Rows from expert 0 of block 11, named by matrix and row number. Rows with one number belong to one neuron. Each number is 128 + 32 x the weight over its row's rms, rounded and kept within 0 to 255. All counts start at 0. Numbers have three digits each.
# up: expert up (model.blocks.11.mlp.up, 8x64x256), inputs 104-155
# down: expert down (model.blocks.11.mlp.down, 8x256x64, transposed), outputs 104-155
up.0:121120088144090127087078163169153143120219074130116152139087105069083116135172081123119149058207151180124125133113134223092086076141097123165188104136168119
down.0:116109113102126127146072128110128099114119127163114180091133155078112109110098125182091135057078157072150132077108136089105124131122154117130113110125136167
up.1:168120165102103115136160180092087189147082160149093197098129164160114111102128161160158118127168166076125120116136113121097108123131150123123086146150175154
down.1:117192148124115158118107141107147069116161103136124143075134106187140078112194162103161164122149137092136163168098111140126079098134140146121066162130140104
up.2:092104127090106137131135148147132159199104139140156088099071122113083137094158171039042111116085198124059119085139134159100150089154054107184115113121094067
down.2:129115166032162125140149088113092127184136103124096187056145166133095142115166180136157150120106156123134079115154077168098143136101059159142124122072134136
up.3:089083124183122145125073077107197155156096107193083183135100130153130145146122051172124146076169118128039135194133154111130100141114109119176143121121143157
down.3:127105101137039156118122110068106095075138129129139134155137123130169122095099085170123133177168130156127155105116087163107073171161084132119093139095107131
up.4:136096082100138154111178118101091089071137182110128142127156172148082115135113114113104143138172145098142100093108097094149088107068132110159159124123123140
down.4:077191124152144093141091179142136095173091089087097103186113105152166175135119087094117149144114159079124083125169155147186129191139113137147144128152177135
up.5:098145169128079131073081098081164106141158063094116164129112115131105180148099113157133116139130098123161170143159161163123099123076145209061100146166125108
down.5:051157139124142100149153122105128127084137110102122116181108105093132033146114115119120154174084150161081158109151185100120144112108134155145146112119119187
up.6:120096178126138122113135119148149179197092135135123136121128184113067040151093122173101106123116170091116100162139221100044158073168177098125105123103116133
down.6:184124109146152106152136158127114020147175099130116087103085122159158115151153120133159124161115126126118089124189195120155140148064111122061074172151121142
up.7:113117065146134117094141104129131118141133116143145085120129164158137086104085091123147130139098161161117125091145133096146200082144119157097195127114118227
down.7:115086121146134089150174142124076153104106113174095147102127136153102073178135117164112114133120086071073103139157128161138139132060149119144093188178146065
up.8:138124116120104130111202139083078142123070202134101140089128142136182096145111158071217107177135115153121140096146185150062175142151110100139140136133141102
down.8:127141112177201117169116124161139091114133176123114144119134136072169121114109159096157126112115149026139140126166176094175132171148153131089120100197094130
up.9:154148164150208135120143121106146132141139140118118102213136087163123152180129146174131118099126138118089175141082111146110133134107148159113131176103137183
down.9:158147142148108113153143146051197096202084133156090096074135098146145158103100142140127123072184161095174111143195068104158151085122150117132124134172116123
up.10:062135188167135110164171078119141103132107171125114068101100132169123109111123163169132114149147162146114158115127124160145111107146154165136152111113170122
down.10:149096170100186092131118091131107122097106128080083085164142132168147116129092147215122145188130088180082066166140140141159159184092103110121116135080113116
up.11:144103166058138099087143124100127100101133087122106125166093118115120117125121169217218122146218090122116178172127142159122097192104150137184149167133123132
down.11:130136107108097106135142073138171079132105134164111129146149105108173130142061170129133129172166094138107149140088137062095094053058188133120091139143184066
up.12:210163161105146119130124074134175085159123155119098165105114139162094122150079138111169155098146101113109125145114133087102064113152118121136119084165120134
down.12:120145099071076140129120097181136133132077081077067060132124139070098158159132149153130119133123090170088045103097101151153140189168127121135183158154177191
up.13:117174119191074073141107154109103211100104098115086151102105177131131132097125132161098110143152108100185147122131115120120147161180167109094191152179116154
down.13:135121106118104146131134108105123054087124136138115183168114138160226131172084168102094161121161155097080164139114086175109150059074127096134166172165111115
up.14:119103130106129113072138115103116141152136111147123072134091152209128143094105178127172110186107167123121054079096146105095119160136134096095117090138141166
down.14:104114126120118147163127163105105140118111184102092108115157187121096105123140161114063136152117145149099130107158212188134159123106215098139109174083105091
up.15:129178116129148166133106107117046131119125122136124116083136133130147091048085129114143105071101086095106080093127110165119137123168119137125145106100122088
down.15:145139093120177091098204113097148131156125103118080149098133130158150133154108128112118126143094137093099117104107111143071141094129122163139099073137135164
up.16:155036177133122145138114118114075199092101140115155139160118170110154082124169109119137200175138159124159108067110096132117155135104125112101151158105105161
down.16:043105135142156070122065125137115132111154141119074140054132101133130126178137054137084149120162085171122179090102173131090098137136046141098158093107136129
up.17:115138103160074210090126133136118138126077150154132147129134124097106139163095119123052153078126117129082171122130113098171183140181137155152127152138111074
down.17:133104119080134131162155094116090179115161154124088184127137145158181126073115174085099157117187142096177092134115094155164152134126146105155093124141093179
up.18:123088159078148096136105123143174124127136072103135122136147096145154107055087152174149147174173119163163151116190136091113100184123177095107082157172153108
down.18:154124194140164117122142098067155096073098133117102161127104122133168181118139123111129123181139143117109125192126137102162125087077160155219155144141148122
up.19:118227143161128170142108147152186110191148185149118168165154099105134111134063191164057155089060184049089164172127162141152110135123077120171122139118090117
down.19:117105164171103144122144132090239120108097182144134165124089166115072105123149111090121114134134124155089138086115117142130125084165145088131127163083118187
up.20:131211095164154107187170144146112073132141134110194134166120150230183083160118109139066126027114079153091098113133106183090141114189059179204065146172106147
down.20:155140169100127134106130122095120140168131170107146146124127149145051100092090113121126163085114162068085101163125135140123143143036141112149094125131152238
up.21:170166075145129079137148156116153148108119117167105094096123110092108091129102160122117131081117139086119152146133165072187130155104128138148174125153079109
down.21:108181157135059126088131121126166098093129121126085125060150120107124134184125138083150119120097124185098111119108188131140137117104125143144144220120126095
up.22:167156121107182126081088113135138142090160126131113146121110165131115098193138138118123171170111126151222123124151131065105122129188176045129116164161091161
down.22:107137124110105077136137072131131103126088198135089125136144118124151108158140122143115105157122069209091083123130179158175103147117079154135104172113150075
up.23:110163164115103102111131137067048123126113132137069122145146148163155170101092136139150132104085113093059120102198137141084115106103121160079158177117139139
down.23:140159090109098151158148153111120116104068163096131119112124187159151079111088157064093161147173145127056138151148109156162123084114145123123128119144131146
up.24:167142118094113141121110110145174173102149085202107127101082206150135105111083130112078088159121122077140206102105095147120127133133097174134066141167107100
down.24:150131169173115126146111107144119100140132134127117126153109069150065136108118191135155107096146087168145137113125092153114183173149194098122179090129117163
up.25:159133138093142148072101091063089117145081105097171121103093132200155108133140138125223099142092142088073102153126121127120162072131118182111130115121109148
down.25:098187135046159078156127163130123128147092097120057101021119102130191121060173197117141129081119126135086097109176102101130129161097132159063119117147164063
up.26:114110175115118136108120113148153146115151132111061113146118116118077132136105147170115137116104106174184176125126158126173173126126149124103112092103137199
down.26:140113127128148131093162137188088113161123103126125128196070128099097059141136146134110101107170149157177151147135135147089115164122127122152119149086142042
up.27:109180115089041136104172178148236137100114129081146139071111195141113093138092101134123157125092080131080086090138162118105129090147140121133128165077128163
down.27:173152131111129131140109171168116145109089109077109079085077113084159107128117147124169099104166127120133117150131127126101071130141129135150151142134094101
up.28:116128104147111112153145118137106133133108068132096164146063113127115107123133115124072139136114112142151119111110130070124098120123111126086141170171093151
down.28:134118153110119108104130072184126081175113140151174141094092113102154078106187150141165172113130136168141145131145119152139138155116074109107112128131114126
up.29:101110170135152096115079128134192101111155051159109170133107095111165146125158145171163130169214101151181163158092137069120113102143196106081105146157184175
down.29:116109109070093088161086123122116087123127147141129131171150137079166132106104159122136142169159112163176119196068121140180140124058161126176084143112107100
up.30:169153130122124135102132139124137094105182133100162092176118069183134097063122131168195140133135145128137170150147153041087129114130132117079116172135190157
down.30:142187096092075124093126129070157104094133071128061124084136159145170087139086142105132104132144127077152124141153146126155068147089142172115060147120128143
up.31:097138073122158161097126130094128132148114154169102063145147122159104132137150051119038083133161135155161159100157101101125164145104121140129113117150100128
down.31:153136101128139122089128139082144133109168178122099058104171110079113112102137122214143110133128124158149145124093155116143127179120123186095117105129113121
up.32:133126130088141109144121170152166138116162096137140144190083096104207126115096142182131117133137131141107116156169153095096166103124209106131109123093147093
down.32:136186166092115098066116123132171100115135089157091154062136097095192171212108155124216121119114113161105163169094157079134139102098131163090097151108139096
up.33:166104148108184163060101105057109166106119139149107128136156168138157107088158109128102155107077131145064125208097094144108116124210067144113163106103140081
down.33:089125127152154056101080160132080088146110160108064167104148127175075128098132115105110153113155155116093126066099053107156092151132058140100101159160181175
up.34:172121173155111142085146141060076149113122132079119049152145149119118144163121134191131128106113130116132111180114096115126051128093135109085120176121162156
down.34:067155108181093112114109194162110082129023107116114113128125152147180121119140158127088163145119100118075080118126141071137169145073117146069138148134125130
up.35:131122065211150095146142079164098074103094162090120170112125109062152117170126104113116113086098104128095123118153151137081147129095090158189073153198164134
down.35:133177056065153125143113108106099123093118122135117158195122144093084114120151155116104109147170161068192112100122113172113132147073086161085183135201144175
up.36:130175107063151192130142096153091107135140143149147161116094090122178088162116143136102176086047148124245058126126113064093108147128138105110169124100157121
down.36:116156122099176101155108103081156131121051121113153120034114152139157108130145171109147126144058072082105170114094137088101080174144160104137142164182123131
up.37:113120113166130159115163072098073158126102168113103101103087122132143110149149078121087123111141179134187175131140201105179103164094110143154130182194154052
down.37:168137110174128147178075137154112078144129192137170124133123179125157159125146193072143163181148106118109071190104080102167152101133077071125087158094090191
up.38:108103151063171107145149127142166139129147075112128110120074142083158057130149129190146155143166125147129114147142107150097111079141183098133129166127173155
down.38:151137185067108147092145128101161091117135089156137114129085093153172139178146192137156137123100116120078148126128127108151102127082127150112102138088142093
up.39:150201191114168099085144069110107113150160200132116105099161130152148132117138094108165124112162079158099168137103120164120085172152114136108102133123166103
down.39:109136180167129141155096170089131111120053152067172151121100097124106158107176150114095105160140140113142105141109163095182138154109167079158151122132084160
up.40:103107132116129125119120089094085136078087119126144143128118074091173083139122139132100129152163149168119110152143130185101093150162213176149160150174144194
down.40:095156162088074098197120190136187095092146117135096148115113096149158135177128133126177062151145134173151145161189165142124094127084111148102137096105160110
up.41:113168183101123135127136142113160039181106179091049146181140128154139151190121112109118114131138115120177120134117168130156172147113112124130109127147178124
down.41:148172093134162133155143200132150120149122114077104099087127206139065123069101144118122103040202156061114134114172167139084144107110143093125158137113108192
up.42:121146087134072141129128165088189079128108160086127070119099140083113108115142139149104165211123128162184150094150133132184116150163209120164143156195133148
down.42:091096122130099130137136107152188120141178107129134106073110141113111112154099134094108124212106133170166105140132219097130126134118186126229098164105106165
up.43:082097139097093094105156166131090119115081156184137155145144149159128097123096123117160162055153105095128075081103150133145142136108160162135141145157078154
down.43:148098117131152176110087144103107097154135130142102149112155093141123137104100114101144182158147139173029114112162059123122108148125098096113112127074119137
up.44:122142177059194106103100122146200043154117191142115105144172134148102146161159115166129140155135091138156177184114119100144135119117172056148150133152195104
down.44:147148093107146170166135106115149125099036128126132125167125136113158080111131198142120133133146114118187087109101117141182138112121202107128151125152173102
up.45:090155155122157159151144072159118149089167125144112146165100153186136115161095119096172077156111108077189148146175162105145172142100170104124118110160126115
down.45:115095118136168117063131138054135055119068137101151114101106161103140117152102105130194113163119096147142141122149117104135174118127159134087119139148099121
up.46:129139146126146084122117072149050151109127108164076122127160135115109164134126074078131144146173130097108136149123099132146156047152150101140141118090150117
down.46:111081129146103179129103136101175146154131129127154138087106198195134187149111113190158166132157112142109154138106086133147172122143132125127146172091115143
up.47:149114084141149157091137116165105088166082073083095070138094138145126127097171119126100138163085166123144095118110130250135142145100140158176184161124135167
down.47:162084121119109120148129089152155143126070155122194132110141158118148160173070167139068175103163162080144146109137122101113192125119105135150095155150098119
up.48:143083178145070106137144147112045115127154128141174174181130114122130030132140156061093104153104139119106108126183138100117107124112099149128125137121093146
down.48:093156152153099108089101136111132141152115128107154110138129086105128063113100180174101144110143142108119101125167116097141158103104104156192215159098145129
up.49:144086088107109147121145102145123140109101151161094091174082104139099082121145049096082130123145147132088128110134110139146114139111148089118165101115140170
down.49:085101149144137131131117165080068094155160102142133125103117099175142070155116200065145122075144145077136142058128142159134129175130055184144086125138118161
up.50:082156102076153113157115204176124123087126130127146122175084112158128127078110111053208125088158092177156110120205157123082120064149151120111126115147136127
down.50:149170129077145109148109080077138095082116104138124126095124113100136154147086131123146125134140159145117121180157119164172115083119218123182179114153098093
up.51:178123136150152106151132070062121111132084126186183114097111107125118142145105140048106125168106122119141094119129095182061149129123093182102147090111078143
down.51:150153087100105129095169134069067106077149094105113075105146133147088123124162124150094136145136137121099111073163156211130131176089180192126179094106133145
up.52:129139106121092132149177154135083139096111088200092144110096178115176107076132137144105102151160146117108153160205132127181069125071174123130136106178158098
down.52:118037106147106129143157106090146050108138135154200120110130118090174140105113157126161123132135098153085099159118122187111138106133157208161120151102132134
up.53:123141108126105163144129116136087062074137137119120098098139032169093146124167149151136141145139135137131156114167113150160107135118072135168122090137095113
down.53:142102173147137111069097135131134097138131177163071088150139151143172093113123147181122124105079116194137135090106205117149112101077152115126154180147149187
up.54:100110059144138132094138118093084142177108116144136122175102140120138102084134142088075120139085137161132111153140172158174173135138071132154141097179145112
down.54:114119184098068171133146110124052113188094129083111164114110127137094144096150144121060122112069155074167133093168147146125120160079115103112116170092080091
up.55:129120097123120186115208080151096122146172074184175089160142136120150170159090179131101061133147167115152093114134161053130204106093083100114120206093094206
down.55:149186157181073081078103156119154123104111089103125179087142092138106097116153123092166145134098088122144150111139108097148151132076084146104128168123141078
up.56:118083098136156074101114110085139098197174097113173125154155140103175087102137133191135087182145145169178100182111115143085119162135155120127065162166150169
down.56:149109133111105094125181090155139123169129115139082102137139158105164100096174155091100140149154130167164130151140199120150114141106175090187141167103165118
up.57:153113137139052158097084139167204134118133106123119082125174110154162200078133154135096115167076157114141147140126106107102152181146105146126048108137131112
down.57:152138104171123174137098186122166174178179128146124121052135161108078106149102159137093141135160066155139118190131113119098087118134169100108111154123150165
up.58:141061098154078143132171096122101168112154168073133100092117178079093155149161070159109209081107163133173142088155131141178165111142153132175185158184085072
down.58:129129105113097146086107128190100167138155134112128150070132157108162120119100110117116147085111131140131183131063068130126140111150056127121087106138155126
up.59:162197172090135167150090086176177123121128108142147055116156171150100118081136101054181081084131092153151132092136135178158171149111145090132147113093113197
down.59:131193126138138167093125091164145105121167050145113145079137131136188148081135099136110150156118082083159112136168102131183152135067140129115134093118104089
up.60:099182103154093098110159138127099135163122111132089136052126127095149100110102182154140161091116185085097118136082076172153140186152079134152129108109158076
down.60:117143106134136165101093158141164047168144175109132112111167127088195135111133157104131120143158111128144081134073147094157092107124089112113111185105140171
up.61:095161135110141096130148110056123129138169175107141177065174198169120133124102174109186135060071091082054122130150087122114106105146082134126064103127135118
down.61:111151091087144089156147137127155111096134172073077137062158196198086135097112097074067178107152119115116130134155148132142157153056104190124097127082104183
up.62:100083127141115131129162122069086138136144203078095131116147110198112178130096126132111094107141131113135074097166120128152132095126093108135153103126110172
down.62:135139105085125160166107187130123107136060173112070100126138196158133117092115152137132136072201127090057122135103112162146144120120062114109144133150169145
up.63:138093173153129104133138095141115140101131143146126118141077154051168072188150113171098091113188108100113140189132164122099140145126154093111120134097177156
down.63:147122159106106090174169139113173124132075133036133155072162096066127152169128150134163156138128140115080168158142148094168127122078117110144123168074141107